From a checkpoint of a small image captioner.
Model: 4.3M parameters, 40-pixel images, encoder norm rmsnorm, encoder patch size [2, 2], encoder depths [3, 3, 3], encoder widths [64, 128, 256], decoder width 128, decoder norm layernorm, decoder activation star_relu.
Training: muon at rate 0.0033, 7000 steps, batches of 512.
Data: trained on small charts drawn from random numbers, 50862 training examples, 70.5 epochs.
Rows from block 4 of the image encoder of a small image captioner, named by matrix and row number. Rows with one number belong to one neuron. Each number is 128 + 32 x the weight over its row's rms, rounded and kept within 0 to 255. All counts start at 0. Numbers have three digits each.
After each neuron's rows are labels from the 100 images, of 14848, where the neuron reaches its highest value: "patch colour" is the nearest of a few named colours to the mean colour under the peak; "lies over" is the class under the peak. Only what is clearly more common there than usual is listed. The data: small charts drawn from random numbers. In brackets: how many of the 100, against the usual share in percent.
# fc1: MLP up (encoder.blocks.4.mlp.fc1.weight, 256x128), inputs 64-127
# fc2: MLP down (encoder.blocks.4.mlp.fc2.weight, 128x256, transposed), outputs 64-127

fc1.30:112121136148130136152130069164183133162113152080112128139171102135142126131114130105126161137085132128188073057100220074158134200093109154140115101064086112162097128131194070108153173104094103
fc2.30:060081161108087121141167155056146117133130151142112146140133111138098144119081118069128090096108107127107185128169090143182112136116115100165145162133096102071111166061086136109139161168155091
patch colour: purple (44 vs 2.7)
lies over: data marks (96 vs 21.8)

fc1.202:147104131106138136081116156135152138142215110087125156123135096138133130107125140154146063077109105102079125149115177141142175093104110125107107128151190185117188057136122123122153066079109194
fc2.202:099124122126122079146128159144153166142092117202117153105122088130110192091141096136160113166083122122175126138145112108114055119109100103113189116092138194127125135130124095094106149175154105
patch colour: green (35 vs 2.2); brown (33 vs 9.6)
lies over: data marks (73 vs 21.8)

fc1.131:075097109092117191100102096122061158148147125119166124086161108122164071137074098153133148104116109134118152124185139162151080083137089098116097114079171077149152177176171100177109092141153119
fc2.131:162074147138114135111128134104083122135111119097144147130076118147148104149107104128111182107125131108119103159084122077112097113108131149116116152206096153093135101103074157129164114117140172
patch colour: cyan (52 vs 2)
lies over: data marks (96 vs 21.8)

fc1.164:121174103094144044152153124126126122079102125117095152125141131096056108151130136167161188106158080046131110057118146079135016110079159119138127137109109156178117099110136143080127155169165148
fc2.164:131131145119142134109118124156098125123125109112154112124129165106100121152105063110045177118159118128153086047120105166101130128108106076141097122108106113033140125122093144081118192159137149
patch colour: purple (72 vs 2.7)
lies over: data marks (100 vs 21.8)

fc1.112:123078133119160109115115130080104159157105061152141088136158090097135122099131104107182139131112159086111116148074106144097096040117076174113164151144163163138138099164120141126132122036181109
fc2.112:088107127146142124099120118199151169153126106130168166094135139104190127097186089087112137135101107184062115171173139086172134072144118170097120104123150068124088109149139149134181083161073118
patch colour: green (27 vs 2.2)
lies over: data marks (61 vs 21.8)

fc1.38:108125143098105138066131078129064192152159116153109074137150127123169051124110180159148128209120106126103072101056113112115104095066140111167128175140111107113134113165122141114209069142118122
fc2.38:159163117128225111095121147083109175135144107181124143068059139136130113174153156106118146131114172127149118183128173144135124078119099132122105143178106114234109116119123135131130115077143170
patch colour: green (43 vs 2.2); grey (39 vs 11.5)
lies over: data marks (82 vs 21.8)

fc1.150:123177100081139115156111147142164161088142173110206191134071142125128067168132128116140144105074138151132127101163125136145122136115101110147128091110168100169148143123164114118084131094141115
fc2.150:139076187080154131096144181119110061161082124111078162200157098129152166075104131106148095099107101094106130172139156101110091118156092101118163096138165110114134137099175144122099112122087202
patch colour: blue (31 vs 1.1)
lies over: data marks (74 vs 21.8)

fc1.168:174129095157097135160109187180124064136110151147144158128157103095167154120075162110106150142112185133141167169089082130111119162115117110091107174146163143141089123118138162150136074128097133
fc2.168:132144145107184040137136122160153122119122072162094125232110136152089084137134127166093090136104135155124079158152145130188162079136152128163127108153138132102108169132154058129146110150106112
patch colour: brown (56 vs 9.6)
lies over: legend (33 vs 0.7)

fc1.12:101147114097145060077088115096192132125138086124150061143117106076178171160125137135136123092135144133086169131148116151110089144108110142117092084143104157149188153058122107174130147124143184
fc2.12:117130095123156085192169115149047088162105127111051161141169143118173095146101071169134129133089135146125098122127142077102113158115137156185122137143142194169135176181141107055141125159118088
patch colour: brown (36 vs 9.6); purple (27 vs 2.7)
lies over: data marks (99 vs 21.8)

fc1.201:134148129165155117208171116088128169141123167143151102195074126146098073104120136085127087139105134117167189132113161203166102127174109104119120091083071079185062162115132130147101124110160114
fc2.201:099063136098160124155140163088085153016129183148096072171161119144138142101179108144093121088154115125119132110137093105136112124117089121124133169104095116108121132182129095083122079086107156
patch colour: cyan (33 vs 2); grey (30 vs 11.5)
lies over: data marks (93 vs 21.8)

fc1.93:106115125156099174074105107137162142114135197167162110150080130122067102105131147113143151174057085105162174055097124102090140088133136136149105112132144122175170087111105144058136099102190136
fc2.93:178163122152162047119150134180124073100080090114148076128139126000124101137092125129115125114159184121145105174086151134116162112084098120089186147098114167080109168104127124148166108091167152
patch colour: black (53 vs 15.7); brown (47 vs 9.6)
lies over: legend (61 vs 0.7)

fc1.210:161162126107121115132108160129099069120107127126178077107071132142178219183102091103154131137153167094154124096084134116134086174144087097097160124095152111098104144100130087114071153148119078
fc2.210:143143103111125138109117133142141165180191128145224177107109161177101118151119141179115153126079137130122077175089108136118134132142119131113153152129164117138152129148149127087189048058158148
patch colour: brown (33 vs 9.6)
lies over: data marks (76 vs 21.8)

fc1.121:154140093158167135111196063207122119091097126174134111142177148110118161167083102154153136140130171086133152149054109091087143166131153134100167103068145120074160118128114127136135106074174066
fc2.121:065126129100144106169044118118090100108158140130128125146141120140118131134124136212111142133154159105108103143154069166144146108092102182163143129155147090153070112170181105154180103086141150
patch colour: pink (56 vs 14.7)
lies over: legend (68 vs 0.7)

fc1.193:100147166122091110094161147109174123057139141120140092085117161130158198146090144210125134081085122112066121167102140130135149183099127133089162098174123046111162132058160142172092128105170158
fc2.193:175093075075108124059118164149081128164099115134119192095131133049136120190142095112097091105165064135102144115183151112179126145110086100090109097166143116098146101170065125149160108093165136
patch colour: brown (27 vs 9.6)
lies over: data marks (45 vs 21.8)

fc1.250:149127090120153153120179085097098122157171087084137134098126111078148081152122109142165104143110179138103163135169128111134092081112085126078137128157170095089033121188108098086143117128158094
fc2.250:099069180160095107078121129121084134150118154122102102129148107191160168130124175163106121123188072161127134137131135104104089130107127158159115099139091109095123110162101104164135074074055126
patch colour: green (47 vs 2.2)
lies over: data marks (96 vs 21.8)

fc1.143:103100143147141162159088152095118125117149130169162158132149138097134108172132092133134117173184141101115120167134140236143081080080127108119133156150150145109139117124157092087111101149137033
fc2.143:166195140157167111073178123150115220169125131114092134188149142164135127093108190123115122096129101128117123136100142137148117107118123127156136151158088048130169085144111111099144091104112155
patch colour: green (34 vs 2.2); cyan (25 vs 2)
lies over: data marks (85 vs 21.8)

fc1.36:120119125143113133150134094063133088153060110144123095116160085200138119179107146147132113122087124145140083096096078135132122116118153100084115085142109194082133113160110162189127095126104096
fc2.36:091145191102096137139207118130074117154200095154155114106166137116119159149131127147180079115089166094152155075117092126175145148151141161188097152077165154121173136078089117131041165091110168
patch colour: pink (49 vs 14.7)
lies over: legend (41 vs 0.7)

fc1.239:147135151098115123143092122111137113108133135155157151140113129047134085097118149119193044094113128127147165126031104105151155167103183153082169049166167142150148141154079153133150096130168168
fc2.239:180145184107138145094158186117088092188136119157059146178168127153139150078183171096177113104083160104136102122121150103143113114156086126076161132117103114144129130121093075125154130112128133
patch colour: pink (74 vs 14.7)
lies over: data marks (49 vs 21.8)

fc1.13:137142157139125114151121136112130087113105087143129105100158122089166202056094112094162138082132043154129088105094244137110189135086166153102117140113096165170166105110090111164086099135128190
fc2.13:125145094102108100147112111125123075097127162051066156156078145163091099090132169058081103135094147118075081127191148148207099079144117213105134125093112098077144157104117135145106166145181116
patch colour: pink (57 vs 14.7)
lies over: legend (31 vs 0.7)

fc1.43:155131104061101135151186098136144105110085139176107119092091130048148158091128112065150064147123132119159108161149109104085141089089096102125098110145127110173112180107143097154109179183155127
fc2.43:151137105145141209120075120100108109156114129166140116141173129157143162179121132099144108140164119153114111151139092163139106192126137126134161182104135104097064073128091118102152108069142145
patch colour: brown (33 vs 9.6)
lies over: data marks (59 vs 21.8)

fc1.0:110111089128098145068126082145130173142151099110120127172145091104124113143115102142100114131150069212164103148142098201138146132118127156124126132161141155041216058150098099150142119139100171
fc2.0:110127194135167085117140130209109153122117133142127134166155110183105080146150100093133207123130161193122117115090120139141133117130146170121112145171134154117141082140175135154165142135142079
patch colour: cyan (37 vs 2)
lies over: data marks (97 vs 21.8)

fc1.240:159128154065147174153183108135158155112132149096090097141105106101120116171108255141127130129113092103160128078183135118153133132110152124101101147105215117142136129064108117122153088094096149
fc2.240:180152149220123124124143127120155107084137115143173151133149097111128120139144056061134151138130148209123182134111157107107129121128140128147154141115091165133115105152095121098120083130144073
patch colour: pink (53 vs 14.7); grey (32 vs 11.5)
lies over: data marks (45 vs 21.8)

fc1.222:178115109140128156124127152176157112105068101203198110141175150104107165088103149168109140123089160108191094143143145081079219136106139156145170144098062127081128182136173128129136124142119116
fc2.222:114174107109128125149106136141143114151118100106218153125078117125065108142198120130116142177133101126109128141103143183140112162168140144167087196117216161152161143106111091112170127084123205
patch colour: brown (29 vs 9.6); grey (28 vs 11.5)
lies over: data marks (44 vs 21.8)

fc1.4:189159127110116137096130085131163147116178154144132152090087191119118132120109080115088107134113088158115122107112112136138114112112110107125124076117176113123173065100178149130121109150038122
fc2.4:097134115080130108110152087134146151098084075044094154140099091159172141138158121101110086116160104128114106138074151154183125132129103130163177137129199213147111146157132129168153113127160140
patch colour: blue (39 vs 1.1); grey (32 vs 11.5)
lies over: data marks (97 vs 21.8)

fc1.255:172117145115098110145059090113153139086140089130157153107171177106144110182135117139087184096120121090107133116115193132163161179176070110154122112092151124096125075076096132133145122050135181
fc2.255:123166138118146158156150143143125150144111145172138130074170124126123078136127208134145170120114086154164075143157147146099134117140235111124150118148160121140131151185111107115164090142145110
patch colour: pink (47 vs 14.7)
lies over: data marks (89 vs 21.8)

fc1.86:119106079096148171148240096142163190149149150131098119130100178120013112129114129123162107106138139095146133068167038060148117121150099096103084110133179134138139142110124147154119101131175097
fc2.86:122184071146157150124147150070107103131119140157161106171111088136166172131132148119129145125169123131147123180040133159084104121115115129123140157134102150132098109125094074131183153146104076
patch colour: grey (59 vs 11.5)
lies over: data marks (80 vs 21.8)

fc1.59:126159156169182143090145115118165074133206100106142148126098120128149125148080102150170134136109150122077167125074113140220206132094148124069101114139173110140134052176124125116144160100099124
fc2.59:123102145076124113126134231160127116218150124209037177135117159172076095123082095124110106142095154163109112132169185143145112095143118156130150225057143194149110174115128121104122091103140096
patch colour: brown (36 vs 9.6)
lies over: data marks (63 vs 21.8)

fc1.196:132138168113160177115095116180132079145098201109190127154123133144116148144063110133124112155142127087072167155166101119117127190108136099136148117160145114161173123068170175139108139127150121
fc2.196:078137150156149096157168117118130131112140192106128140083149098098153112118152121063139145095105155112163136126100113167152132096091153150126079104135133153097115104147174134150189115187130133
patch colour: pink (51 vs 14.7)
lies over: legend (37 vs 0.7)

fc1.228:149151078139207126120150150115114112119076084128181135071125146117183156136071132121151166077081163099127111135105233133150131162116149134106081104125160129111104126128138078137172162127119152
fc2.228:143120128122095111106141170144087102106132139192115144099127177075117107112093126089162135122175175103104137106173091172113098124080131132142095144162091157131149077100154115133149151122115170
patch colour: brown (57 vs 9.6)
lies over: data marks (45 vs 21.8)

fc1.111:149102111139181144096127121150105120179196091126137160097130110111103124154088123147115155131078106141132145151164063100098112145118105179121115168168162108100113099115160088158137115112076055
fc2.111:138107148137146085084114123165129058063143182155147174121153150097146129139144117178094180173161119104125099068148123149159147070136126138090070105156168150094107145136149140166173195095104180
patch colour: cyan (40 vs 2); grey (38 vs 11.5)
lies over: data marks (78 vs 21.8)

fc1.166:124152214100101079175163125065131100125108190138103101176144118137131111117127125173156175090093126135153155139100131124124140137160199106115042090072088127130080086111162185173101107116171133
fc2.166:126104133168138142092145092134149102146122107126137093057076107145141138122124081138119054119158124130118120072146135192107117134098110151163143114142191144104159181141121160077143137144155134
patch colour: pink (47 vs 14.7); grey (37 vs 11.5)
lies over: data marks (47 vs 21.8)

fc1.77:184071163109119173115139116142094151120099087153183067096109131171126094132169139117164163120180138143062115079140158113183123119134102141151196104058133136108077104084115089113119123141187117
fc2.77:102105183107109097206117154101100125120089181166133121125156145113077203132137110131128095094082108105113158074168151133105123161098086164095087164177124125137090126101156150126171126146120115
patch colour: purple (28 vs 2.7)
lies over: data marks (78 vs 21.8)

fc1.181:116110149096114118109130094081139107108095124090172139090109155050172169155129102106114204115087105155095154206139126093161101107118112115143112123157105106141071178092141126165074110063092077
fc2.181:151124116108139125133136124133117132157178089163121107187133123110108097091197169071109091074076120126093156180078145159057096091151112174135078172110142096089169086163197145118163144150118114
patch colour: brown (28 vs 9.6)
lies over: data marks (46 vs 21.8)

fc1.106:110093128113083086130092116087106090105156148073129180111112161082132122122154112160106145099155138123147096072077155103153107080093057173151136083138100213168078109129130146092135130115123130
fc2.106:123103118081129104128106116164134171148093132169124109143168147132195107129118156207098184098141123067086092077088132110111142128142150119147150156137116081138123139169127066129152141135076203
patch colour: brown (43 vs 9.6)
lies over: data marks (88 vs 21.8)

fc1.83:091145150209136126135110140106097140160124111105174091127087136092117129164114074090091131098137154162081111069122102072114138081122070091098048082141096110162108117129138144151134166088103119
fc2.83:131108175135144095153125146130185122117139086108142128157109128130164121143150165109141130094142115098129145243151058207113092124110077171194122111105117120095099155132157111067102141173126086
patch colour: grey (34 vs 11.5)
lies over: data marks (72 vs 21.8)

fc1.107:120093133110148131116070128081169173062123120094111105150123128083105089126105149128120114110163150094148099079119120140168053154081157087154094113084107147163092158069144108118078134137167166
fc2.107:090116122120163096191102109170128150117123142137119129106100078134145131099074148152133143207117154131157158128166123110117118145151157103145150182167088167085153168113174126106176133146108091
patch colour: purple (38 vs 2.7)
lies over: data marks (100 vs 21.8)